config = dict(
    time_shift_ms=100,
    win_length=512,
    encoder_activation='squared_relu',
    encoder_num_experts=8,
    encoder_shared_expert=False,
    encoder_positions='sincos',
    fusion='prefix',
    decoder_parallel_block=False,
    learning_rate=0.0016,
    shampoo_beta=0.95,
    eps=1e-08,
    max_precond_dim=1536,
    lr_schedule='wsd',
    decay_fraction=0.3,
    weight_decay=0.1,
)
Rows from block 4 of the audio encoder, named by matrix and row number. Rows with one number belong to one attention dimension. Each number is 500 + 25 x the weight over the matrix's rms, rounded and kept within 0 to 999. All counts start at 0. Numbers have three digits each.
# v: attention query, key and value (stacked) (encoder.blocks.4.attn.qkv.weight, 960x320, the v third), inputs 160-239
# proj: attention output (encoder.blocks.4.attn.proj.weight, 320x320, transposed), outputs 160-239
v.127:474456516497504479507505458448496493486502502505470510540484536511546554506473502517519474464537503497528483487496511512508541514542557540493504486585543519527511528503498480534546479495493497462522476507529471477497504480485518457534498526
v.128:490488561520499506483550551479562492566482519498532452499437546497545512503526492520459495498491486465478465500565475513482458513521505480491478502507484523519517465500494503441524528476514495494483513514518509522464511519501519485520467506
v.129:502484510503505481529466511515515553518523491520505492506474513532515515491476488496491499494502449515548509501504493494488441486486450521495482507514506502488483475518474485482493485470522474455466496480486475491496505513531485526496521490
v.130:533474499507488459507514501511517501513510506509488492504488491523504475496487510512485477464485530502485519492522513487504495471516446490511509473485493485452493468478473493523520495496518512539496511534512507532533516482499485496499500497
v.131:467501497509493484499497505512536498473489488540515473507477492490461487498501508475511515520501510463517469509507494473474476488508455484509478551486489557519500513506522503513488514491520516490465533478475487474505517539547502535545474484
v.132:454524526489493536474516468522557507512511486556492502479501502528543519507508493486491482527482467511498491451489470498529452516499497476510490449514496544492475484488498493483504491500502481481487522526488476496477492493522511475514497489
v.133:502487467492506519530496523477533523471504553509520506494494495526491520543502504555534510518485478490457450482487450480469481545491497509503526520554521549542523487521556488460521518503504474503499543534495495497547499461536490496495487504
v.134:472504539497492480521512507480428581507471465475515509551522527489479529530499481459467475502500537482525491528504467528501466506442487491500457432493532504462497541440486507481451520512509503535507512518532516498459508502515520544509469511
v.135:518502479486491540502555460525558488561501520530498510493497451495519468518515529524490503511509452494529501474526480530552480455527506518521496490478473461445486497426475482509476570487484501532459506507509525476477501481563486493511506505
v.136:528498452521460477526517525500530517540485514515506471474470510506479489495507474506498510514512519510510520499506497509535459518493495506516508524543494473506510549465532504504511533527480539491499545500516477507458509486547506543544527529
v.137:493542468514503459480500480508491454493512466500481481503547444489448509498489512492511519491490496509483462463452502467510527444507474481494559520480516525472499478545506504502479468468497491472464500480484493496525494490474477480455473519
v.138:475524529490487515512486500503537532543518506498476463487506503494486448482500474478514513521524506494464491443473437483456424474460492512507488486481479485508483524574515504525471539499506528500495511504538502517473504528518527558533542515
v.139:491485548454500495464502487480514518506482503504505492484478495470475462495467542501517502505489485510510491555564493506500496517479472495495483469491504483502478508522477490507459530547496506530476482531555531505494492482521504518488505513
v.140:519492478473459473481500484483514513501532473515475495483525511464469484466557538509506487519484504508528534464480494479504508492497507495492491502500468502461495478482503486552487458503551533479495501495535483496487512484490498515509505468
v.141:507519504490495495532535467515509544523507493519495499483487464512504507509507470480514514486478502492488464430488484464525477476435506467499493471484467518500502504523507506516474497532498519544511492537526518508492488492491493504493511501
v.142:498516521490480525481485491489514491474530535521489562493516479519497488492503467477507490525481505554516523489442545491492579510480510493500507448444523531498501485513485520568518460492498550513535445506486455523473500514488483492491502501
v.143:509535453450497480519492475500516482530541514534486530516557496538501476467499517522503481526497513499495508474482497513478531510525438521497491459515501463478479473492477471493464499518511458498474455513478516522524465531545451485505485490
v.144:528523489520501462533526493488489473481525493489469492494520522508531513496529471462483492507495512515510547481499526527514485472479517494505492488464508450486479519496479521517501521493487515480509492486453497516519482506508510526468491488
v.145:531477557455461477511501449494565506558519479520517495501483540476505483513490504498496472493508463477537483505565483507498430528496490517501482484508511496534512535464509477482485547527511532518471512524533495521458511521554493539520530481
v.146:523516512474529494456503547514463511427504503472522484529523512499486518508508504473518509493505517497496502538512517522516535522511475540506476508482469511480494441505464484501468497496494481466488506461443516494475479536528498519466486515
v.147:484496469564509525524497481512501469468467490520526501519498498516493462464496490489481495496510498492496499500530494484506491483483488460470505448520527470486479467484496491461519459486490577482504535484473509497458500518501515469494512512
v.148:488497541523458508489561540497505485437502514487541473566503459536520498532534518459442467481520471484489515554602526546566498503571517489528517487504475488475499496438471494449479502473471485498470486502507502488494519541586494462482492545
v.149:507512499502457521529548507482515524530504478496454490499514523479544495449520522525501513502520461500500550494538483525490527488507496518481444426474506446453471488472429463502478500535458497530456463448537483471460539506511515505505546524
v.150:535507514522464476486514513515507498510497468534471505511530497561506514501505497521484484527479533536502503473454477491510509491499514496524522492512528495520528519514505515480521475484488471490550541509496470533521488473519493471520506509
v.151:518496516485512513524508477506426498484452510455519501520466497472482534509500509562547485459528524515516530536523563483516539521504541480510524506512560515505529502499511510525523465520530498480514473496471477491516470416445486518509510527
v.152:474515511547529470497497504478476468466503511455501510483476449530472460535471489458505503505473545517490479498480486484531513524529532458535538574528517544513573529510550543524508492481489537486526497505471493527490495495497519524494476497
v.153:515519484521525476506517490487468503477531543524486509536523475512474477512498500526527492533510543506564525498480465489476500492479457522510484546522486477499496508470529476504474478506466441517516544512495529506537514495503462514515526509
v.154:526443476542496484505505523531480475515482562504491532545474493505462471530520453543526481510495561541522489544514534469485518480513465485497527503491543485516533494504524493491506516503521518516556511515495525516493486473470484486496477525
v.155:487522503464517513501508459524481481477497457516500488456526487495519491510490509480483497484474469472499490514476521510520513480507517496506492529462466506532494488562499503482510486463497489507492494510482561500501492491524494482495493491
v.156:454523466497523497564483469515435517531513502540472539529543485517482487513507484512526512508483523485542526491472510529535522514476511513505487468519522478481511509497491514472487424509478553526523496548520481499518495517469508514539501505
v.157:463548541541508494485477530491492529470553506500467513503478472513505497532578463485492494509495494496495494475434470489480485512501548521517524507523503528528527529507548508536513505489504490496551537505501494521504487528480470512491493521
v.158:483490504485540470494471482491475500496484490493521503500503511519505525508501540490484488502460480482476484473521486512525541497462515481488485494495515494477479480484489518546477490505530498539494473537496488490506496515459518486475489493
v.159:510505492495506531516464499481523520501525479555514511512505499498501509565502519504523510531507480473486508510484488506514544521537509512493484445513524498493496514550499495525481512510506509540489477501500493510488505521552511506563515496
v.160:525442526531473484505475503503530488519507501483536476523475500525484526485480495545477497466509478489494520543505503512477499514508463505504530488516523506473480455520469503434534478469495507479484488472486479469496531548496485454488499502
v.161:448499549452478529496487476529553488550490477517494471509499536550561497534487556536456486474502491453455493465516489512519493517530481516495462454528514486496499510452514479490531470523537534520495527552547531510492493486493534508504491506
v.162:501486518503471490516482519516532532482526501481523509518499515511497509489511499492465495505498504507506518501546543495509519513510550499477460458513513499501485507464478516471497481491519542475490470481454448479454508510518526534513492473
v.163:506509505508516491508487496479434469481468507489505519543509482511502509481509475501495489519500525498492492502506539500516488504468505498492538484514502503532517508509494508515525511515520485511542513512506508512539478500497501518482492507
v.164:487497504525470511503528506508526502494506509486453487546508527498481483476494527468536467521509508497521515449519484472447500439462456479486488430502477479473491499482519475484483460526496489497514542518520502507495544524486538532522515550
v.165:455495499453546500485527522510420493499481509516503505482525471536514485536477532484492516492490471472452449512496537473495526490491512506489520479462489459470499493480497491465435478462482490531497481540516517495502487479490520505473500515
v.166:478523562526516532502507496500485487502464498497489502544474489516526536525570511498514473511503493494463471435464500518495533519525560470510513518555523553504500486464512504485529489450523512526539514499515570485487494481460518495505535490
v.167:470483494541473456470524568546475435502504506486509547491501458530513528511553413534506479536462534496471460480447511461489491536461505448522533512453504499491567502501517552496510451445534507520571512508471517552499484462468483473480429513
v.168:479477461504483527471497531494490447576520520474495486508461505459474515472467523532498497478495511508470507482522512470427514449473436465473544494440480494470475469488447491479515459468517455508488483482538507492530511511452509512453469499
v.169:497481528502460494475501499512517501493524462472487521463483482551530484476521507496497505530486508502483524472500478496517526521495513463490503499462481521491514498531507500543528511488490500505510451506520514511467476483497501534514528518
v.170:509481492543486528525492483482456469421516530468459519523493525517491506517529479462516491529499524538534540496453509500448535492495508519519503462511547469530485533548493488522508476501466512485547510500479506486529516518434493473485486537
v.171:469508520507513519490499546480513520403514522496516495528490513497498514578488517450503475502485521516485459482521475488485478497495482509489496528528520494518524558535580501492499482499483465458517546487477498504500521521541511526518494559
v.172:493502505474529491493506491511522492433509512508476515518553498521566504537511514467495465522492469514482494461505453506492474492505522494502471451480468483503489497486503489515515509518488514501470485523493509497493487531545496508493489484
v.173:502470552504481495521485488521518470492499563470501549464395462507522511473504476529478508450480544516449483496487526489494483536530499476502504514478500505515495510426527529511537503479477521514542506567498582563494471502445503459484473454
v.174:455502507521476521503476502531539486513492483553505487538525536499513505478510498456448484527497467477488522487520514509527498501545525504480506464518494502505478490466511487458500516482504480544502504509489482506456491526540461478503527544
v.175:532515527505470497471519532543504462485501510493475519490512489555505537483533452537478465513492532514519497517468507500513520506478482482517501506473493493493514487523511526453515485473498487507532529520469490530477483511507493480498474512
v.176:497495487494509485586479459462441551486556487537493532556573493505509516450521439493524475484475492469525542509472521552520539481473570515501474499511525475485494500496441494483475477476448493545479439506467488505560503502497460535551520540
v.177:498503537540456502491483525499488489504494541521486489473446505529510493495490488484492501522489542516490491473471482442477450505480478474500512505500493510498505511499523499474516473477471512489536556533485531504483509533481522453545490493
v.178:465507515514510493515496482510480531487487508496509519507486503484442481531508469493495514473481518508510487466493483548528450522482503524515492491522540507492496521507496510511545458530525509541497528531487472510477479498507500500509512489
v.179:466562531484502515485506481482470498504494474513481492509511496534507508456489511498508512515510505502516452503435444469479500478468489512505465505520480526515504503508475501502516496508520497487533526548541519504497511460448535511477517470
v.180:521485511540507485510496532486521517476480521496525519547475533524526546520492494486503488530515493551475480466563503469492483514490477473479494482497497494470497477468510508523553476510499546502521527526512496518468527508505515506493496511
v.181:469477544524450472420456555554526450493479504441482498507474489503467513456478495588493507471480548480468452480495457412460436517438471450508539505477439502504550505548505542474525484470512456449566535530533461560526491505440511533448449485
v.182:436514489433511516497491516492511547504471442513534447506488528484529535518535580465487520510531455470505521521519525540551503520533548553497484480530502507488484496487488494454461502553511483469414453508531468445476508501516537521490513496
v.183:514514506462506516491499483471521536486499506487494451494504536453497476451481528467494519467529503511499514504525523516491493499488513510479479482521470508482457469510460466485503504527504521474470508466536499480477501517493540495500522507
v.184:525523488508528456544495471497439479502509525511515525526526544505495482503478522484503501574509513469535520504460494483476561471518518512484474500508496465517503513493486484475502495473506506516516495545461522485494486523492501494491492551
v.185:543535438526491495526539511517537523487515496542501486519544500516471434461546480474521478537500487487516548498525495466528494514488455479504507499492483471504484461487486466499500527485513480485462489472490469492493503492572463507518523547
v.186:463486495476523481473482520510519494541483509462481485460480492527505508505517471532495495480472503508489474493470490481498502504482493467501513515488494507491495511519511505491465429464508509526540509496484510506525495546451516506501511486
v.187:459521523440514489515483512529469535536510456507520522456498488516531539503500494476519525490482491499493483464509470517509457500464531500498494527495526474489502529492505522508504516514511490538487480478515520517519481473487495551500497460
v.188:469487487533506484465505469493461500504538508500496511497508471502493488530480510484509501486499529492495539520495523489510479493510459498503536495512499505519529518515505526510482523488512496498495547476497516501529483492511516512519490472
v.189:476501540514510493477457534505462520519509507502516498531476520503511511480507488506517518473490465444495483498502491491496555524530538519489459506497503502549504534478499505551484467510486516480500503560483482508521500539475547545545496543
v.190:568463520528491480510477500502509541490505479507547499512495507513530468515504504519547506522516448478473470504503418494501464516508512517495522498535505498521496510545502519525499557525502501505489494495505489487502498467541466510520518511
v.191:434518526493506510498530485496527481464497502468478539486537495496509501521505519490501489512495486497499482495514533530550534505530572501504516512452502497535526522470506508537451496481495507511453457490521514476469477537503494499504499499
v.192:472481476526496464462468568504480523508513498510495550513508497485471497534507494568477509522490573555456493478480528490472530521514467507510531484514505442511539514511492498474526497514466456531560517533555478523491508497488480475453488559
v.193:484509515510475480526465476507492547489490476500458513531499479469502518495541504485500488524512476545507547496509502533485469466480511481516508517538527518524493495515486513533483494477473513509479513474481514495541507492516464522510520541
v.194:488491451493507532462536553514472435493437507507507539489487467487467493537544440554496481487469513480445484501468511507471524545497464495493563521472507511526532462519499520491560513496481507546503497537483502526552469484493443458468471507
v.195:553527512501508526512508494507470511484472466534540518504509504517474500498502504503514516477505489480526494512472501498503466522492491504493477496491495498500484461508477491521483535481502522489445497513468510513543511491542508519492494507
v.196:555473518459586488437534481531468515519468501472484532497535502524515487564454532534515452484484482453480481497482529550487568534496494496531498489493477504469531498500521516576522544508517509542509472504498509519504462505510491558495485482
v.197:533509502519507526506510501525506476503484483475470489473507501475512532514491527518537509520502472475489511510462510487515506523502487507492467509463484544480504484492514503512465501503470488497472453505477507498506509502488499513489521509
v.198:466470470464549468493479500494520480491487483500510511499513468486494496492491499481462473497510532486478503487500503501471535541537484473521509554509487555544527490524497506498547461483488492539501515496533477500524497502479508498497498493
v.199:503528544485495534501520478501464506480507480533497490554504492508532545488560501476509487529495497483519508498479458509499506520515571539508493470537509510561513495497501513494499543483514454522506521581514491501568517463509495511514491547
v.200:468477517490529496504476494519562507476499458433475539483496491471516506498496542511489528484476506505494514485529526548544503519512519498506485462484498518476517486448476515542495469484499525533496444525493517522484475487502495493506524482
v.201:483502494501515469503472514471491512511479497524491497526499525506459479542567506491477509487486535533484464535505516504492495509541483490514509513501528492503517499524475518465518495493524474474506514485482509498498513470520507514499503458
v.202:499459481551507515511437475505484509500509497493495487466485471479507492481493496505529523486486483541474538479527491466485479473522487488491504490487502504495444472485466468500523483492453499520509485500477527501476521512487511489485532487
v.203:513536497507513527528494466507494528493518502507480480523547512539498482485507515488482479532495496474489508473491445481504520509515574497494481526532520521504504499488504480510492484486493468500511530486510536476520490497496523503538524522
v.204:471537522490527509453531493493570459516479537511526510474505478505526528530467520472519496525509492505535457486474497510529529460497498517478455521462497537511501533509552487503503485500530570482492503488536545497484499500504511460514499461
v.205:466467505507434499514519502487454486503511533518467493511507497497491510452531506514481494522521490453509500529488509526499533490525494513499541468525516479517480481473459502463508508496523490496479460506509505487506497505477455490481492484
v.206:488466516513510501494519504512488503528485491498484503530513534508543459493479529522471472482500515473444490531525497504503528524531520508509499526505513512516521509490469506476490490511522515518492484510496500523465510519536522535519521465
proj.127:519516498492539499452470517532509482491454522473493474488505484487483457527496521504420472501453541497402480511459485488509469492450466553511467493500518457479521491504499515481481545494517496521535508474517512533504492485503448527495533432
proj.128:458489501540494449507519528475490506484516497501502514496498524496482498494532495503496495491514486504518491474507458511503491515530485498515519517502498488480501485491500509500512501496506493522498487478480518491507492540502496489488466511
proj.129:500490522494515498466491492545523509506490511487476468513468488506505498525504541514474476492509506492445509487488507520512482512506488512507530510488470502493514474534507532494521518518488494524487504498504510499481510481502490493501482467
proj.130:457498504520456503531535489466484505506564512523508510519513504493485527460536474467581516506511466491612529485532465485479508514531521462489532524485512541497469507468499498481496477495497488490502516515462521474523502552517557477481481592
proj.131:504489522490550513498477519497493491496467483465515466463526519506493469529500470501429464510484515508465506488483532504507511469482458507498468500516470506475528486517495510485510499504478509508491515510534516543499496449466473493489515441
proj.132:529498513480573496444452515542516512493447494471491491475488510502494469539459532523427483495489515506379471519455522517508503490497475545512497496497489452477540485548491510501503514532525508536489481469529479518470502457482444515501513413
proj.133:490505482506488486482504484457498484510506488509488516512480549516495532490517504514506509508528505499497520498518488517474513492529549498505511503474499503500466505510521484501503472534507481469524489486479512507513532491479520494535482537
proj.134:460497492485466493520509464480497497511512486503547476480491513501475493488521503456523524470519446506564522494502483488493505518516493452496487510475495514515471492494485510506516503509485503471516505504490490488501475501467552453494510560
proj.135:499496519491531492498473511506502519466491503472528483449485517485479479499465487499471463487472483508488523524477465498489503490523468503528479499504503495495520497519489529514508492514516463525493500484528469523488493498490485499463496472
proj.136:468473521509537495524490488471495496499489500512505479456499534505498526502526526483470479512504488521512495499515519535475512512537502479509497514502509472500492488530500524520493465496502482502483511478498511506488517514459505466485508505
proj.137:576497501488537525505511523493499499507457515518456510504497514485497507516507477510468475526465547513461486509494529491497505496500493542503490499515510472523522529493534504517501517496489509514495497504517505519511493483518471523516529432
proj.138:521506503467531516453466509544508482509444483461493491490496489507512471559467522527418472514481522506434483523474522495523516474477460525515473478510499478496550502520479490487508504504499491511505496463517503502498493460465463519502516414
proj.139:488487514506544494499465511520499524491471494468543480481494535489477475532484505497452487483486511526414483499470494517522505497488473552505473489522488496485521474509485523499506501492506526538482506465533494520502485473499477547494504443
proj.140:546513508477554523460469519551499496500450487480490489487503500501516479539452502515426466509471520503406480512483527508524506475478474524504483474513491464491539508527495509499516529503492514525497496491538485521492486461504454539499519414
proj.141:516489484470508547487480500513487465527447486465501474488507494499478457509486489489451492532500510520482485528502529480513526482500462512514470473494522500467527506485490491501492511497481514495503484489504509498491486472483482514488524482
proj.142:519525502473444482474521497483513488520526488508468523547498469515546480475501508505526528513524514475534500510512509474504484519485516485472527502495502517525494516483479447489490509506506495472493496510488496461495468535495505495503489540
proj.143:554506507495558492466484505491525517494469503490480489493468536510513509523487504527446486499478515505394471491462519533511488503527520534496486507493487469496532498534512501504518537531515513516494479471522491505462500446486473525501499440
proj.144:515511493478507523508480494516505503526466518510501492477516481506504504500483510480505511498492506485500471525490525477499500508509484497463517465517496492465485502504502492486495508499502530503481503513499477477519492515492494486511539490
proj.145:475491501541532473506484517510478527464490489473530467454501534518497492528495505496459493476511481508464475489468499553499502507502470514508479518515485470466517475526484527495512486494500512541468512470517514496500507476481487511472484477
proj.146:481501489482474477509495473495499500480508509485498487505516477518481480489511487491528528473479470476513548501481494468499487471488496501520458504504491528505502492473503500465516504511458487474511518529517493531502458493490511490524523519
proj.147:533497506487533509481488540549521470484463507502480489476499461493520480522497506528490463503478527516487489510454533497499486475514448521504501502503500505486546504498493508497517538518516517534486496482530478523502490478482440498511514447
proj.148:456485510516483482528518499458469528469561512497534496492515510478477501454521471498523527490495471499547517496518476495471495497507499489500498540510502506508485483491491502491499452485485469506512532519491505504485500549478519490488499546
proj.149:546504511500547520476469516556515489484453495469496488462492476488499459539443515530441463497465519502397466523457523495524489466487460549521469481521490470479553509526494511502512528502498505541494510485539501519479480471492442531491517390
proj.150:461487497506451488523532476451503506504545515532499521525499501509495539447538501481566524511520484490563528469539488497474484533534562458474540517479509515519437501484515485491490479512517488479505501514461498489491533557502540463492488604
proj.151:503490479504451511510526481521497479539500496502483543513498474503505519488481515474566513509501498496552496511496468455512507477499488514492486496500508525492483506470520480513477509480495522487490492513469502477523494521541529500502493529
proj.152:468493489509439494533524475449478496516560495539507507528516496510501530443546488462572532504534468492624541486542473496486493517520531452478517515483503541523446500468502484499489467496480496461504503525466509479517506549502557466503489621
proj.153:483489503489462494519561480460520513495521510524507521520503500506487528451537490479552530511483496476546531489542463487475513526538554487499524505492525512510465520465516495494488487499504485469509505528463505499521516546512531482498505570
proj.154:456499493500438486530533476456501504498567512530517508532508494495495524449548494481579527497529465484607529488530485500485506525519540457487522521470506533514455502464502490503490474507498486478511503524460499480509514547506546471492485614
proj.155:498498502502540489515469498517480532485480521498500480505512504516484508488469488483524513499509518479503509498479502526495511500480485510523484523512490480495505476503519513493509513477473523530475511513497479500490514481502510496505494492
proj.156:540498486473498518475494483482510477492490486518494498507459494501516515483498508502524504490514481486490512494470500487489500499529544482474505499459515508510478508488525495528485532540525498476505478521498478518483513474504513485504485522
proj.157:477501495489444505515548488459495489523536498523491521530518515515500504466526490487538539527495518494570527502557495472482511524506539456486515515490521537513463518471506457498475482503494500444525490529452498470512507537505542470507509580
proj.158:505511492515542506465489492509508517502467497490472497482477527486489481525488483514459476495497522491402456519468510504495473519508475564506523476495508480453519502530514516489506511509524502508498491473518476504489487480506460528526505450
proj.159:509504503492528488461473504534503515469475474469488496470477516502515479510468515532460497488507523510421485490460505543518500495492471539541481498496466487508545491532481510509516509509509501513496479461534505515475480437463476518513488443
proj.160:516516528499542506463494539537534487490486501514470500510508474491512474527512512541438471520478522518463474506477525503512476475476480520508522501511488484509531485528502497498522499504499516541504498482530503529484498472492448518493492440
proj.161:518495497507562508464470535529503503487441484479498498464486526486496473551468500515446472490464536534419459518458509522505510481502453544514485484505490472485543500531483521490502514504519501527505491458531484512495481436478444513505501409
proj.162:504509515486497523459473479543500486497505492499459478484491499502534488531483516515473498509492505510479514518486542496526485505474484491515521486499482513500527492533478494494492499522507503492504490496527489513478492467483475500508496485
proj.163:477487494509450508533526464459488502522549504540514503504494506500499541476526498476576531495529466495594534500527483485484498503518536447476517524483526541512452499483522488510483481514504497473489500526470498477510516528506551471487498606
proj.164:499497490504520506482559507483520483505485499516519513512509499481489486500527472515486486505461534506506484511487499487500506501525504514502510492505527506473503536467498460470489516482508532512497482470478505516535485511500481490505505474
proj.165:519517499506482508518534475464485507499516518509497502511491490460493517469511459498552527492499510482530522489507473483479510508510526508484518504504536496509473526461498499489487506505501474490515513514494504484511506523499520492521499528
proj.166:490509476504489491498507508506508484490484478501497538470519505497499493505470490505490514487488492493491478506510493481516500466500470513497482483493504473479497516469508493528525535507497516457499490517508466477515487494509477477516494479
proj.167:463498485513449493536540473443495498515557510532502511536502502506497532446548494472583522509538475495603526478542480497482500528525541456481536526479516525514456502466502486497491480498507491468512503525461505466514512559508549472496488619
proj.168:525525514515504488492539521479516501523507510528508511548493499466494503505536469506483485517492519519513482473524484498510486511491520506511527498525515479506508521472489489498490531474482507505497493492494525482529510503536505513507481479
proj.169:479516485482490480475496484475493492509533518519489490530493491519490495467519494511495517531508492502525527489528534514492477503498537460489515508484502474527466487488460477491504460521501471466517495502503498493487533495495521485509480552
proj.170:515511484485467487479525494480524464497523509535497541549498479493515501474512483527537523507471534487531495515499521471503509506506533479493504501495503527504487512465497448506500506534505504485505463517501478525501496518499502492517492520
proj.171:479491503473497475499511477470508503485477504494518527501534532514491497477529475521474535516486533505499499487515517494475501510512489507512477504519500515511504499468484472506492476499474487488513497507496500515518482504452489480524528495
proj.172:479481505508537499474480476499478535491487502470516453456492514494476481508482494494477518496517491498465488527472506499495506508523465516504513513480506505460534479537491506469488462509510502503515508472503484511487506489479502505515517507
proj.173:454507483521436485532529496467486496516558509525508510536510497512501524467542489464577529501522476488614510474542468488486508528507531460480529520487511527506462504463490486497490486489507499464511501510460513460525517548515548470493469604
proj.174:516505517518552474486476538509507528463472500475499492455481508501504475523493485539438476485459551504419474511466514513491474511513473536514491504517507465490534492526494506485514516518522482544496500468533488525489505479477446511507500413
proj.175:462495495508444494522529477455501493508559516540500505527506490510491532455548492477572535501534469489615527476531490487484502521517548445484534521479517531529451503472502481495494482514498487469515498527472501475504517546500553461490495622
proj.176:530522503480492495504504482503501500475515505485513496500494479515518502484474516510516532482519491484483497496484523489511473508488516468494504490498486502506496489498522505508504543517491497497493525535517484489451489485486498502504521504
proj.177:504516468499475515486501494477511455527530512539473523538529487487514529487538492502531491527497490506585521487534521473487504509502526463466507495478492511515477514464487481504484514517504488465526480509470500483526518510493522470486498566
proj.178:506515462479488494482482508529483480516496464495523510469489498517525487512502502491513496495492509495511496517479491469498514483523492474478459492475484528483501490487485484509499509519515537471483468504498496495510493459491507497490476517
proj.179:519484475485521524476485490514509470529463485501492501501481498500478516531490528493480491489491473496452503497493509477500513507491515510494461493490512486494476488491523501512508524527514511471513473522508491522520485454537489490507512467
proj.180:454486487513470498490527486515521501484501503470499511492522480500501445511526495515503501478513501505491506497499506480509498503496469536523521479500498523486522501491485493462486487489515488516506490472478524505521472546498477506507522498
proj.181:472493498517451488529558477452489502525544511535497512535499491502490539467562493469565519515538485492601518481535475492492503521514536455484545519482522530515449506478506479491493479490507497480509505517464521474525523547514552471501482594
proj.182:539501507494561512462457515544502506494448489460493485459497498504503470551451511535417464497474521503382472516464530509508503472476468539509468486515490469480533500534501514503504523502505502530501496474540490534487486448485443525514523383
proj.183:528494515495557509479467519544513505486441494467494495470493494492498471558460504530421476502473529506385471514468525514520503478474458550515485484527493465480549499534500517496507520494504512540495496483540495532487489454505441530507515378
proj.184:476512476503463479509551494438504519484546521544506518513482507505491516457555468500559538480506494488543512494503483512498481543517541492511514520490529515510465498467507504516487499494485507462503501518480479508503492512513532489522469546
proj.185:493498515508491480527527481489503519483518542511497501477505480509527510489507498517513496503485477476515488480477504522494487484549515500505514502511504489478510491499512505489517486505501502524464508493476510506489497556494483490486520549
proj.186:490513485514475487519538521473490475522497507521509521533504496494508527471531505494507506533550520510537496458504487486508484494519511493478524523487512497512482487477505507506516523491494533500470485527497506470526533502524529501494478526
proj.187:500498486497520515522476461481489475516498492494500471503499493500504507498484502453499508496525453485527493506494505496494520495499493476479497505467502520509502500508516514524499482500507491487507503522500490466497507493494535494480506536
proj.188:486498494500486496542516484473479499525519498530539514523490535502480538452519488466536511505510473489570517485527462501480508505523523464499479511492490527497457492474502481508496471491485505476505490506461512501512512536510571487499488571
proj.189:508504487503455488505535494488521471493501518480509505513517472510507482500513476495495500509482524501523501502513501471502492469469501509512496504506511514468511513460506479475487535487464499482523493515481510490503498500503501480522520484
proj.190:451483498501486494494485497534518501488517507463501509487484481498487489499488513508497487480529472496484512532497481507516497486493471542525491494482496497489529474517491513488496463477516500520492517483487490498509479515507495518490511488
proj.191:510487501499514505517460492508484543515464502482500485486483521492503482493457497491455523490511503515427491521496484511509486514493488516480487504522505510489509490519519505500487506493514497501511505512499479504482498502507494524502512480
proj.192:493491515529494525489482497484500496509539503514517494540477489499521515465475474482550536506485506501536508503513489498490512501517507494461487508470505503545474496506497497479492485487523507482504490483475515523515501573504537525514474545
proj.193:537515510496539521484479522533500489521458481487507470481512496501504466514456499523463493492486521492429482506502534517522509480512481508517488489485511482483528501502494509500485530470515490515500501487511509510500476443494469507503530418
proj.194:451512497518452492512518470456493503509552500525489500515499507496488540460534501475548516489524469483585512486537473482484494512524538460477524510492509534530470507487498505479496485520495505462506491522486499479499515546514575476501478609
proj.195:464505482508478494491527467473504510495507519510506509513545509495488500466520495466542516505518460504525534522513503501471485474516529462513525507514490500493491520503515504487520492529465478493498506530493497475472513520483516478501485562
proj.196:460513487505440488533531474444483488505561496528511507523505499507484530450543488459580528497540462488607536489542469508475499523528542452481538518471510533517449503462498480502502477511503496459494495524468501479502518543504553467497477628
proj.197:489483507467500501457515482506501480505508490507477519487540521536478521507496508493453475494504466495510527513482490482466500498481495522496508480525474518504476485493520504473518519517459514486498502524535490488508507487513526487494487504
proj.198:511517495509508501512483529525521490470474507473505498479507500490499485517506519510464472496474535480474470504496485491512499478495451546480488493528495490500496517486521534473480511512516485509500519472510514542486489478506474499509502444
proj.199:463501493520466499503533462465495505518518493532499505498516490496485518484524487478581527462546434465581514494545492506490503509511548467498533515475496536506449506485486504517479498499509499457505471495491527495502505520492538479477511599
proj.200:491520491486518533493487483496500475515497483543492491506514489530504521500489514491498509499501479503508530503500477480507499507511491523481515522478490498503466484511531482469522499497497496498495521504482503480533498521487481496513491499
proj.201:515494512525517494485481515510507518463464524504466506487481518496524481525494490516469490511486523529448497512483513498501503491478469494529454482517491474497552518505478494485494512507497506558491497462532493539472503472472472535516494431
proj.202:531510515482536509495477524539516492495448490463497488476496508489507465552476521537415477501456542508398475522461521494526505481471469548514484478534498479481546501530497515505504526514502510522496512482533481515484485460495454526511518381
proj.203:518476487464498483528502513491484499493496466470545504476509501503488503541539508533486482483501529466477518492503510529513515514498497471533521514487502530487495485480511513539492488481483495517495495490489484480524487469486467487480516475
proj.204:503490496481484473500518511488497495500519496527518517499511512502515504486471495482510499482547461526537528496514484524469481524524500489483521497489467490502473478478474467518473516499484521485500503524486498500489510518513519502488474547
proj.205:492524526488513517517491506498482524506471475490503487487502509485492476503513483544519539501474519483475488502482507509509496500513541510488497526500497509459512494518512511510494493490523492488516487516477493496520492503511496508490499487
proj.206:503516509499486517520517506472457508501501471500510475497493496548473505486525508490518532476524503474533508494519487517510499492498503509494501506474506521486466497502470512508518469501505497494466490513489507517510507523474473477503493533